python train.py --dataset="rendered scenes of coloured solids on a plain floor" --mlp_ratio=4 --parallel_block=false --patch_size=[2, 2] --depths=[5, 5, 5] --projector_out=256 --optimizer="soap" --max_precond_dim=1024 --max_grad_norm=3.0 --epochs=17.9
Rows from block 9 of a small self-supervised image encoder, named by matrix and row number. Rows with one number belong to one neuron. Each number is 128 + 32 x the weight over its row's rms, rounded and kept within 0 to 255. All counts start at 0. Numbers have three digits each.
After each neuron's rows are labels from the 100 images, of 14848, where the neuron reaches its highest value: "top examples" is what is common among them; "patch colour" is the nearest of a few named colours to the mean colour under the peak. Only what is clearly more common there than usual is listed. The data: rendered scenes of coloured solids on a plain floor.
# fc1: MLP up (model.blocks.9.mlp.fc1.weight, 512x128), inputs 0-127
# fc2: MLP down (model.blocks.9.mlp.fc2.weight, 128x512, transposed), outputs 0-127

fc1.154:180156133131090191100073094096115119059097133127131183184068149120119078127174107130127162123144144105099157089132089081138108113074095138108143110123070120133179107072125126113168094135160113154104201145140117170169183173172162154101159124087087131080081098106116093139074122177135090165130129105151112111123100087162189127104117124169141101097192111148160110097114101141188119104126
fc2.154:085056166190161129175125097127128192142211121113125111104117150095143071136114141142106152147070096159091046067101130085106114147099142094115144090151158090120108128151127124180100088115091093160147098186142149101162057134105143160108106163151115101115104084124152167113200111113147172089157111132118188151135143075120105103125106137128127107133075141085113111182165145103146112078102
top examples: light from behind the camera
patch colour: brown

fc1.321:187163127135162147121128133116157079124136101133191123106180149080124135114162114100134116173101183220086157098109093168189161135104110177099131154098118095172203185075123173142168130134069153191154132104102128119123114062116100147127121119099122126157075105129130148136173173114104115092087101150128158029150100162168125145109121115133159088112120130127103143124103120092108140165068
fc2.321:112115094099082100165101102145095103190107115073113162113081138100181134152132176147089165091158067075124138137106160126081072137112145154191077095104133144090072105195125076098065127149133116113096110182146100138164151167116171139122124169110150116075138140149088117096077119142154096166164113118110107209129153113146146119102088138134146145141139072096126129104082115187176178160132
top examples: teal object
patch colour: green; brown

fc1.122:178157105162083135143110074073140160072171167180140188123090139092175078171138123116107163139138132127098147074133057190138118112112080118101119072098140114197065085101111160134125152119156147113082114163151111162137082099154157117150059164117118158110101154174140110091098129170183155129115126106082105120127157173100186148136124115128128147130141109154114172106092123075187113123177
fc2.122:161093149152148102126120080156135152129143079109150209141127157181080107060105121145179107129182129123155104093158096116022156169087140124166096168118146100105123100143160142148172154065133162096104107153161171145169138121125073098095142119180087106093119125121096162090096112089125121133099078163111123124125154084166097117113068115118107108152136230144125101147168130160134097087123
top examples: light from the left
patch colour: brown

fc1.470:186136135097122150121110158160111122141142110088152129203138109093153126086111175142136128144135147184121170150203083172084096166107146082146084191055178094143124150161126181136078144078075194109134143105114137152148083139136124145116148163105154155115087102118102154105120088190047160111093104104130127117171139172139139093095104127140146104151113150179093142135189182137119135181159
fc2.470:138114127109129129120109105120087090199099188140108106155144113061140114144118111158185123186112151095138139132096115127120166098165105106098173140178176070099142125142129168144141162183080139121057131136094186154134142128140145116179133117075108112153117089095145101171132097145089183218077109129075135149153149157176158150160182192125126105095159135079114124192072153157131155124143
top examples: green object
patch colour: green

fc1.197:162098173092159084109125105121144096154163166174135153133131160091143160096113119156101142116135223148133087129134078161103189069105183093147103135078129145098106148105158105113064115157130123179170126154142125165148125150159176117152111137141144051173125081172077089102139123147100096147123097138126174100060109114115144086155176114086136143152152087122106143041157117121192165140161
fc2.197:077129084153088182159069158077099083129110121119151136128141080143065131118138138070142100143122097135159159099103094131152142172126117178147162106127199053112174107180132116183150118173187087140152115110154192085118132140132048108145175150111150083129061110132124117163131091101142144107145147113096076164148170210131116100090167150154141144152154144178126094118118162130162109121120
top examples: green object; count: five; disc
patch colour: green

fc1.95:092101145100154176079119149122130098114064184076161157099140163137072142145177120109136137161113107147053074187170106135104180115085169130118145102103128185134125091089135118145123143142154111123104158128097180124152148160092162167143102139065139062175113084162136115081184123174115123104110110127146144105114186141159067119179138141148127155082116129147164092126055079172149120177123
fc2.95:134148137086111074160110142087131134107133124123133073128107135104092094045126130113102166089157125110093154122112052134131091126165132192176166092122126043164155136117111084154071112120113095171159110098169143136077114090055112113134104101175158158121053156084058117148117156086154111153171134147134100075154140109136142101133100153146106095111127119146171109081142167120125186095063
top examples: light from behind the scene
patch colour: brown

fc1.397:101161102104106171103148160109117104137124133135094161054143160076195125170095088091108139080153064100094149131178113175147168080145156157134126167083145116182138094132121155141148147100140141196085148081132112125126088094152158178120095080130135122130141146149093111093112122111209169069097154100130106145150137109108146136167101213160085112145142165068127175116174120108160112144072
fc2.397:127115141121164135113138112056116159157113127147160063155144065148064112094127156095070123100107155151138113080133096066138117122144135114128121106133092114148113129184146127116138158181110117036137060144131145183145155176124160077196145178121139136060084104139174138121121075121098148168102074093148172135133069130084136084075148090117155114112112131169090102124120116167097153093179
top examples: light from behind the scene
patch colour: black

fc1.277:120079117118091194105148126131153111087091161140062156113128125124103105110114083128117112149112103155156128133029102096128177127077155132122169147115121134131156120128094136112130163032186085127158125185119125129210127157124097136133085137112178139094130113130091143144096050138112119148152138151147121080138162123136081162093071115150179135138119085131135151091084149172191082199172
fc2.277:164171127143129086208158106154105152134137122158168113166147127127183184122109117108156110098161179098137148131179203151155111128193104093090064093148118130139092121172147152138143177149167125147133153094150112139059150120182164149105153133144093171163144168127139100126157204120095107122088167110129170119085092129150153128166155145076102120150164184094143124093171112077068131062118
top examples: yellow object
patch colour: brown

fc1.384:165085172142105131112169176105115179139115164122164132140205108159122110161089173164058222135120169201101129118131087091109115123145133057113112110088133096164139185126107087182078103150144106122110111095102169115146123065130102063121152103117136135153169115149104168106148178145096132174162147193147148161157110111163148128119092152107126176118147137112149146130103140139153210136161
fc2.384:132084112130155166113120088164124109170142156138106180176075066084137148152087125069170091103154128094157109136160142130145092172104143102174210121151098188099082147152092163112209126127149136137151068152169137146117147163115127119103130130173074150150130145128153071159074186101150130120150158105135155071116133135079132165077133127086137093142105107138123150182115073148092084068150
top examples: teal object
patch colour: green

fc1.347:092136131139127075126163141105125100133140145134208140146105156113155100124150086166138140092123152170163079117100115086189117145157130122172172044085133167114142093092105135127158127166170157105121121221158128150077117078154194124120110136176142080204117128161130122145154139128143118157177142190123127130090149080113089091109194103118134120101138128094097141146160085175161110053169
fc2.347:159119185118076179086086086137112124104164094134079134189145120109066100095127135101186195126179123113130185117136134113117142096151132112066104095119121100116162182101084162193189121118172140131094181140083145153123123136125094144178135131110107145106103134111149135085112174113110158129120158075191110144148163124194168043146145128095165130059192121127102128123132151089121125122147
top examples: light from the left
patch colour: brown

fc1.140:080137167153118135147138109129117159096137129094118137079113064046112105204121125133102137135158136097195137101197110126113116170140161099176141178158143119177058121133131132167109129134085161103125091099068112148126139162121120148100154165085087068142180129168110132113169085154118088119107147144045132105164128078120083113142127125121122160177131189157231146131089141138146125140136
fc2.140:124095133155166186116155122127154159147121120091085087106074098130199140108134135122130101127108162143116138171183107121125075108124132126161119112169053082146128170093133140078093162153183136150125116091145068104116060156159108143134138147176178130127084198140121088114138159117158138191084159089109138196104142156127101128104105196114099084102145065074105094148158185134079134122092
top examples: light from behind the scene; white object; its colour: white
patch colour: brown

fc1.286:172114129064114167107172075119134109062134173142138123144110163154190078167097170043090136140085124145099091132104094124097125088145103102181078142136206144159114123127140109139138160134187139077175092092130125125184137121101082103156144158151114109134127105154135054076073122148145142109054131127155132139141148154146175101132118133130107138141141118180074135181094161119134152176070
fc2.286:117121105149097118111078156122146101154130181109142145120162138123110099121186096218152171153149209125183159127203180110152153165165128154087139114092077125178114140148118112154142086151121167133114146108112148129097095103196135130087109124127087138133119168104133160123152139147162080143168118098046144102123118104141087178130086060186134101141090125171127167101166094143183135069166
top examples: white object; light from the left; egg; its colour: grey
patch colour: brown

fc1.260:172130121121082122098096093172173173095126148131125139165091097117137116166159067077088149159100140123086102140145108145021155099163141099139123108073131111103115137108138126138139085109065098109168160119096124100124152087160093122090166193104116141076182138123169142060137153174073162090136133192136103100183111134151160103128110123167102171172114155190155118109164135103127069124158
fc2.260:158140088146137128180123104081205099131140118098082152114132145132102109113107158144151175103120096053100181115113137086188124109127118068100105128195132110184127084132128141164155116095112137145089096114171089119145154195145159150155158071148125166168156165103126142148151178138167133144138144117071139111173097138114159192117069132097214102055145114151127114137136177120089173096156
top examples: teal object; dome; its colour: teal
patch colour: green

fc1.459:164117099134115094138103115210103172097159133151078096201166071091144136161061131131117136155057095137167112095117128127115124083104159101107085114171133114110114103201154048109111144117079159150173111132154184069151110085172106123120108121170169102082144094095099140103151089153128149175168150121195180117121120108103148113117106143109112156114193131102122189160141155104146132114140
fc2.459:071092134148193128176157158078152123148058154133150083072072165167099178118181155121148116072187112056101133185182102157110140145134068124183105160135123121159130125068182165106145180110169104134108125148098107125112125153080120154150125131051114152144115131156161139110101154100112156066129153165101119128172106138129080143131113117158121095174073110165130119127115089146141097163122
top examples: teal object; cube frame
patch colour: brown

fc1.506:115074131161113185057140106137108103073169138133101181146110089147112156049115190091099156153133166100156128142095096114178145092088144132205128104104142117131122103133125186135114151105141093179143153150159117084167157094140109076107112099069157168172162132161172168157135079196105150136111129066088113168133176151151132148099129155102083109147107174126131155162154140157088095116171
fc2.506:146198121164100095146123128154155144214065154135150138103142109127158138140089153129144147107147069154143089139214137108117138183152153094060106131074121223157217156129111103140139140129174172088121108071173154130105098111132141172135132093134109155114128121095102124083112185124117111157133147121149154137106133163118159060151172100080129157138132068103128115118098104108124096168078
top examples: yellow object; orange object
patch colour: brown

fc1.265:139157110167115137170132148199134097135092123160102151169141146107086119152117174168082132110147119070119121162130086088134156160144131115158167121157133133141167098158106154107103112080125154080090120225093080165148104106149105124086091153150147158177139078154172125152142109138139150133118133090129093158155115167104112139059080220132123130144128139129116071088032114131169203142094
fc2.265:116099206080131132160155127144148141160142092117081086107060120157118123140108066122097141178105108112123116112150133157121145084106118110049139153149099127147145185139161060122114080157112170130158157066157100149134174164113127127135170069136066158131170188120129105133136085140149089152083080143137152106109090097094156150174136098134133125121051122208076095124173081127153151120165
top examples: yellow object; its colour: yellow
patch colour: brown

fc1.132:112134095097142191183132135145186133120055110126114158144136098149094114145168120146096127151124185128166090129148147200092147136074111073142188132145130143154113142149154106102143139109082124185179122149194072138129129166134154093172111097126135186139187111134092123133146112169058148109158054108165082128168124109091100094105160126139192134103108164163126110188113147149102070137176
fc2.132:142123110194123060083172149112125149182082124195154122109156137123122166108167149094151113111128133078114135092107142111196059090161154195103088127123121176116143130094125141124157146120179133073107111123063155091126130116094111167047154117130145115122082126145178125147126099092165121164112165144133151126114135082164150211155160108171115173140088158175159157127174118138157185086158
top examples: green object
patch colour: green

fc1.101:197166140161090116044106166097164093129153121128078136099134127143129116086089144207149149160093115129090198131170096153122136164152145119132109101130155148148171151136087133158112074131124129135101104089117183157157078112140087121094119169158142172075063135064161129096092179145127149178101130102102128148142132089132178156181131110087196104124178140113108102176168141152182113153155
fc2.101:165108119138096158114145144170164175056135077135089161143146116071145099170129140178177119152116092180197043124107139123118118125064206151115146156139126163131080186166122138137116086148130131159091124141135102106096139096121165076152118142139172109120101111101132159132137118128112175208186121085148100101116155118104126132128098158120150104137087164050135103122190133137197132125176
top examples: black object; light from the right; its colour: black
patch colour: brown

fc1.467:143162144145118166148141094108103195087102206053108148131135132133092132124110162159141096113147112122097141141111130151105173199118155129111090122168087118127131111167152155075098137110135153118121164135048120170124116133078158173135095103146117142126041122158101143158098136158098130132054134116083112096133133073118091134138120157111117109190114070117069196070130182187100084089121
fc2.467:170093076101102079199104137092136145191122067181093115150131126098123082208146119133082105129082130160159127106114124153188089121141132079184119166111156139123122156116157195123131126098102090108141076138148118122123139116150114112066140115117141086133176118107171117139156126139109109074111112111199139161119066140163157156122150083194197127042143137095159119125132094081150130141114
top examples: green object; black object; count: five; cube
patch colour: black

fc1.146:145103118131117091111143149118116129101124094134114144082119179054105198129071115098156102160127096120080013160143100126089128164181161114129079115147112092155099147128123185120138092135172093124163159090082084106155118123164112087165107129138108172132137165153154173182129169154110173162075165144161096147155112103140118113194170144089118116166150082069107069100122130118109100136172
fc2.146:157105105106130153097109124131161169111096144187160170049181139113170083138134113211118103123090160121184176148126134133196176110117097129139171056090116143091122133119100089195126113167082166126096132145142167125133099135115203128116163118132153086103139077120134148101109135124149087119191065108127161099083146162111183147114090135147159110078079119142096162163102107147130176089114
top examples: yellow object
patch colour: brown

fc1.391:163215147110138116146143153147122077116136148119151134102146156160146097114152132144124140121173209136154123161193148111116122129123072153098092163130197145138114138062157138083150123130158140071125153175088117146106145042069193085125078088092077130081102174156150048163131155088095089134154082143184115140123167133125109078120089093113127108132126130103148124135125114170161121167102
fc2.391:118095150132080100121134067141137149151134092114088131110150099099145151155116123142138171111189120144130124132204121109133183144169094128138109154058179125168188117121116126164118060155182121123139128163112111102137150099131093087100111120123174084058155187161101139139152145101148103144083087129112198173097141131090158152112111082112050065182102112180114155149104129170197142164105
top examples: white object; light from behind the camera; its colour: white
patch colour: pink; white

fc1.273:113130144117051133149114158165112095142130154081077117103156098160186083099146113180161114219090123146131130140104116189085136148102111125124111164091109168176167152109198152127120126141106174167095143076071115125157044159127171140177082078150112162113108162127111134148135118113103131138065082133146094088130166126163158124059146094086120134172144177163127122091123146116154149085108
fc2.273:159076119109158083120076106086127138155158098135164148143119137111121154240110173127117077119044131125135121068098153074178111093112101107118185113168220164138105118097098173126141145110173084109111178114131174128131224126108139177061116160134123150142161151170141161115143117167097113154081073120108130175113129115141093099138097151108146116120125114107146130154138142122134079138098
top examples: green object; its colour: green
patch colour: green

fc1.349:140132120112137123101167143121159099135142098144111091103115193113180134152128158107115137158114124116130206176130113189114117142186145166076131162130140194121151082128155128091185130071103104086130141101077130123067126099103164181107141147088155098124058118178142087100131077098165083123108098157130114121106143154187096136139108075143073113079133131063166067114118081125195125176104
fc2.349:115144134105123097136109139149110120159050184071136114078175044120107159120149096156109106121144191110134111111136132149127114124089076100163077104141131089166102177152128142138077105164144129138096084199192143138169133181189148061138103113169147127102163172168105116171150126116139174137154175107103148107096195190097117131119087135134143095162185131114081157132136166143094125089102
top examples: light from behind the scene
patch colour: brown

fc1.468:110156181167143184147112160217115134129099135128080102117134083140178145134144137123126134154130141156128077138190146107033159147112117106071117121109065139117119130193123138139173141094159134111096090117123134115064145063147083100104096099119063129093164155119131114119100113133162178089103091123207154139151165162124103076148052172100095112127091086141082132138115096139112144099106
fc2.468:168099148115167154131104104154139168180129165122113169089158157111094148142117128123120075170131117101099168074159118073172100155150116043168096092160135089116094156103134142075127072161138152173161129104119151135124130086086165140172142165109068159136158112103082167076184088116154143094193155143119118160110130106094187113174131194153151157176082111127176139161125158145139083122177
top examples: white object; octahedron
patch colour: pink

fc1.435:134121139125174147116160198128173090179076140061157125101129167101090152043150133108123174129172126161069105069137102116101143150130161137150186092158155146131108071089159138175134111085124127139134129118151150158137113160162103163092123148146128064097077115130181151103052157149105129137101125066139165089159142116120103142169122129113126144088116160181142164140038178112134085151107
fc2.435:085174137131134135128103125143123207107116113137169172071105144089172111152148074107141154136113140129124084182128117101165152141089076093149126083054126105110153125101115096097161132139220163145157098185122132143135118093097119177188156117126120119115144106116098101132139088097149116126148166134091112181157141125116144075122110109121122109138180070199156067100074120136137233144173
top examples: green object; light from behind the camera; disc
patch colour: green

fc1.375:111117088166180129098168140144099155122129180109146133155084094074115134151181120108152180088140163130156157118080169193088149143141126135135112117117123150114151069084166128093163098163158147126171058151100127137190171129168114141160102153112110126130146095144123198180202101148140168135105153119093127100127149116073201141114095116169144124106139118097154139143093126087063172075208
fc2.375:156144143092079143196114153086137146127137081177147106106208155130174139122144133142064118132121151110104113103160107086109143135070163125149150198146147113124103140173124140128159149146108127125135227114186136126094082103098145126152163116081144152126118155116154060059058168117099160109161115176130126100107077164138079163127150133131137137143114121150122142068138154159149091203060
top examples: yellow object
patch colour: brown

fc1.405:106112122123141144116111135127151134197118185096165142103161138164147175057133176214118138131130173093129134128204055136137116127106115098102156172075084049082096152152153104197098125117090125139127171131143132163101100136159137171163114116142153113117112071108086172155121135163110146112103090167149121145098135126123139083112193131062117136135141139171127147051173138136149159165074
fc2.405:112096113160150138109069157121111081118105141152147091139157133073114156152103170117112137161096150086149138165067086142122165117168101131121164141133083119154135102151135145147122148127055101220119164152095148059127131169088099124148143125110089113100142126117215114136103094096130193188203113171129129208177162172136088159070145170140149112131103129184136098141116110135113182117149
top examples: green object; light from behind the camera; its colour: green
patch colour: green

fc1.486:107078178134179161127131145169142149162112125145083164152151062123101113088121122165130093188112065133169195114118143153141126133064100058160086139122113099094129196136115134161132175106112111080079133171064165106151171148103140163114101174148161166112174171149102081096131123139094145075181128129175125102070146092145118115115139162198126117153103136190164168150116148116138150132117
fc2.486:099150125128029089158121070104119131091072112125109056154140190143123107161124124066154143101154158176077123186125115088127133103139109170128188170131115159173147092126072140141182090115148130161125162087190132125118075126145124081147149095121081119109090108086159126109120107158124143169094118075116116146121085127102105208145154103109102100078186144112094085099106130167127147169147
top examples: black object; light from the right; torus; its colour: black
patch colour: brown

fc1.163:133162133142086155097175114117136152144145251137140179075136115113186055134171114074157140123182112128075130108158138154137128121169157138110154060082145102170071112105120149118138108139182137056133084139147148156171112134153103146151076154135159057148099124110146117038137130122139126124134099077141134110138097080070148116128149143121087163176139101089112132074123130129125162137137
fc2.163:163145168123150098146141118149147080216207157132169114083127109113131162081139166125126156109214127117147101143151104107115157104103141144145091125120091119158096144121129032129175091127107153100128113150176117166109132109128070111158111116174074144157057151150136105124141184097199119090142121091052120123176132151131113120139093096130130072156163143114141152104134062185139126094087
top examples: white object; its colour: white
patch colour: brown

fc1.358:154112150114110144094135128073083109116141140130179168105152148162138141156154078147101127176178178110124133124130076165152136121113130097183100106084193195151147143110106151132086132156103180108112113127043088175196158124097116076130061181118148119132120111204130125141204110108103116157103122105126118095126176105138064151122096090135099145198144118138193089114123088125156130090118
fc2.358:108144144092189097156138161110156165138153089141074118143064115158128095099093131123084046068130154134118144105149111102094104182114144134117168157143175103147167110153103071100150141148074089180191144165109130134146104103157094135149162081168105112139081124175129114144135076122139112120112129097121170182176115095160188091100165113164095127094127105104073158220122179162122161148134
top examples: yellow object; disc
patch colour: yellow

fc1.164:172101129149115126137101168114095152106142160167163126115127171134174101138115151139118163067117138160116096084134165136141166116155129112119076132081092136163082068120093095155107131075094115122120080159147152182107154127150224160159127110160143179171173135148144162105149193090091197091147161158132150106120133110122163087159121130079158080118228118059128145147073137126128113099093
fc2.164:180152100085102144136189136105118179098083130101166152080109131120131095085148089174126105160115066123115116137136092175057132133071179121098181104186175077152111157105078127092189180103136167144160167118149186108119051060137103109141151148159138071112102124134146109148131092127119123116108109133161090105127130099092105125121154150138139130067160103182124068118065099140115134149155
top examples: count: five; jack; dodecahedron
patch colour: brown

fc1.385:165166126074142112110080115071086132141158087109125115071110098080132121154128159157153122114160165137159162103149162153113096181114141112150113092176157131122155083135157144148151170126092132125104075163112121143119155097119088142103077095097083120114103103198097090127132067179073101110080051131097106160130122178129156150132130071178091133174163156056148083185112168109193130138116
fc2.385:100123145077180204122141139198147145168138155109140073126098113173096112139176122110057117118111137108113167148171086154129082074122144132116177159119118153081122116142127125115140098152121139169071158173113144153097061093128168155107149112102145139123103129090137183156120137045117167184083158122113080135142215129069097145128125140161094125112116092109078157187117093114081151092148
top examples: black object; its colour: black
patch colour: brown

fc1.180:137120097111147114150135123112158131104146123058143147139055113157148160080155085115108173126171184067124087152172107134169201115136111105076151141069130141059154113027079071161155067111193113111183149175128136151151121157157126151169087112077141117136118199124112127092148210119109147126119089068111123129155147134130150093125135113095120111118137134154124118080119121154152124140122
fc2.180:109130122152177132184090183069113108184121115089137128139165110124081136142094149149120166142165122133155170141192125156093151143105127127117163098131111081151126108096180056181101131140152165163076133153105138072133139143087120115068141093076148080157136154136100110166088102105090196133104069105100153136140100136120084126157079138049106138151182111194134174134103128121131124105049
top examples: light from behind the camera; disc
patch colour: yellow

fc1.411:137127127131109132112108174149189159130128154137135097061131078151096114068118116104120107096093135201217136131041106160116153166140161135132135192210159157117093140057096152084070138088132106106142160157144119128117163110160180109129159129107164180135155166153120111118123129152112078149094150098132105136115110110104156115188130148164166099098174109101102152068115123112132073178168
fc2.411:126115139149192128131155162088125143156119105113105122135133160082117149109106103159159083146125147140167159151177182170184155123108166161129132146143108146154073093151076172140075127152087119153103120106084083092126086154137118132116155148091111161116112147128121119149130065136109149171121162099092149133071030113053097120138109183142148097092031121078182099132170114074085118164164
top examples: light from behind the scene; bowl
patch colour: brown

fc1.454:157108157131117113100116147091124137135091136100132102107180081155150143097087129102118153132110131149130152144155158110142076117130102089126125082094135126121202126158255134146122116104132197080122127098132137094161097210136101120117160155141109122081145202127109119117084115115112144134099177140154057200071165086130107068162107160157177112120129172147114158115055153156141113110160
fc2.454:105083101191098128168097099178152106060120094112111122102102140148125121148104128122131112115203118094119115182130099190153198095100163145149129147196150135126085053138124096126150147122097124101141130097150167197172142109105161106150125110095115187189139065107091136097169138107137147161154113069116114063085074119109120152115152081112113212135160142085150115136101118102144092123153
top examples: teal object; light from behind the camera; its colour: teal
patch colour: green

fc1.28:189077130102150129100134102047113121097172159156098118123148110111147119143144119098166104186118125170059119172158155134156160096116127098150096143117111149127125171117123140133092188101115112157106149160103140157155166120110096097214171158101129072145125189172111152118109107195146135069166169148102169172122075121134152123122143081075118109141086169122152089109093081170080135131047
fc2.28:069168090142121151137121146179129121185089101103147140125117105157106169122145099167062176101163137092134145072091094093150100169108102152100157161131122144128158091150157095139185061142099145097162157109146069132094124088161169161071074137138100138147115076147133119128143154105121102178073121106137086080160209122116123097142114178206113102110134105125130139093146179074145084140184
top examples: white object; disc; its colour: white
patch colour: white

fc1.4:131162092072141123130128138160094158046080192153111104159155146123125126094052084122095060147131087128111134159114103091120146107075188126124092121122116117161130154139150125194074127085119110183088173099144140153115125136134123146150120142174157176177126180137095147106086142145186106100202138136138114101151100125123134104113121168118120147078104175150184160102127060184118069101163
fc2.4:111147087107135154119157093131165162141108130136111123119137110175129129092160162100164125093144131137151130193150156146112066102157111145131155151201094093131151127088171123076114203172126133081157122133122114173114148138050152103129174110050156148093128194146124076170142153085105108119078138081131166138104090103100080198111140138156079125205128150092111126199141130163143168169107
top examples: light from behind the scene; black object
patch colour: brown

fc1.396:148173090145108114163162100126110137046163060156096102108089053158131122134083088156089160124204160140152096167154128142105114042145142135098172109061119179108140160098079136142205148085143149088165101127140192132110126152123152118101111181091088106110132128126152149138139127073166140102071112151176123120138160145110119119127072141154125126097170119107138135108182073162157138126137
fc2.396:174133105121212103127172156178154111153155071163072099136165166158182074090100103105135077129146120178152190145132100052146135146164071152129076080148084095130166108148137122157143130116160147180112141135122114097118182107134117132166120122133146107151191162150107139132127127132086080176159121100071087123180111138121132082169099112099139163160108093153142179114134109111175081182157
top examples: white object; its colour: white
patch colour: white; pink

fc1.174:121089177134094130171142090116130061080165159090108054164090119135102092144151123154213177117156120122090153104108074069116117116096130162156146126120197156139095109108107109096092146129173136161139128105083128096130130120153098148158143169159103164122157123168070045088173157142161159101113107147124138129186158120118119147116189131104099154044170133190143082145115171109123142111113
fc2.174:109145104116106113126122159086137139102127125122139112088149085134125140071066192128112102133078167152091116136195106100141125134163058085114109101160038120132183162125102134084190132143096103161112089173088147091122148181108156082081158134131127104147094117084108173140110122072128127063122097105121119132082071140148060105085103084149109116197133124081112106112181149156147136136175
top examples: light from the left
patch colour: brown

fc1.322:174150115136145214081160093128120139082095119152090101157109168107081106182170115120083134101149095122128129154190100133128106147124123179126077119116178059182173133135111172109169191096117126121073134113071104146135135145132141107096121136089154149102108130113159106139076067113145090122104060104146180180126160156095147107069137121162110216125126119155111144116127075190126130162118
fc2.322:131144122119061139144177126118076135103146151131128135150127085136141132100093181196072120160084111113097083077128102119131108128072080102159195094139125114132205135145067147192118106146114174117156144143134093080136117113054107117129116138175139128129153159099132123178139112135134128151130042102129148121221112106097181146162197155142079091087142169147175093122139136138145131086102
top examples: black object; light from behind the scene; its colour: black
patch colour: black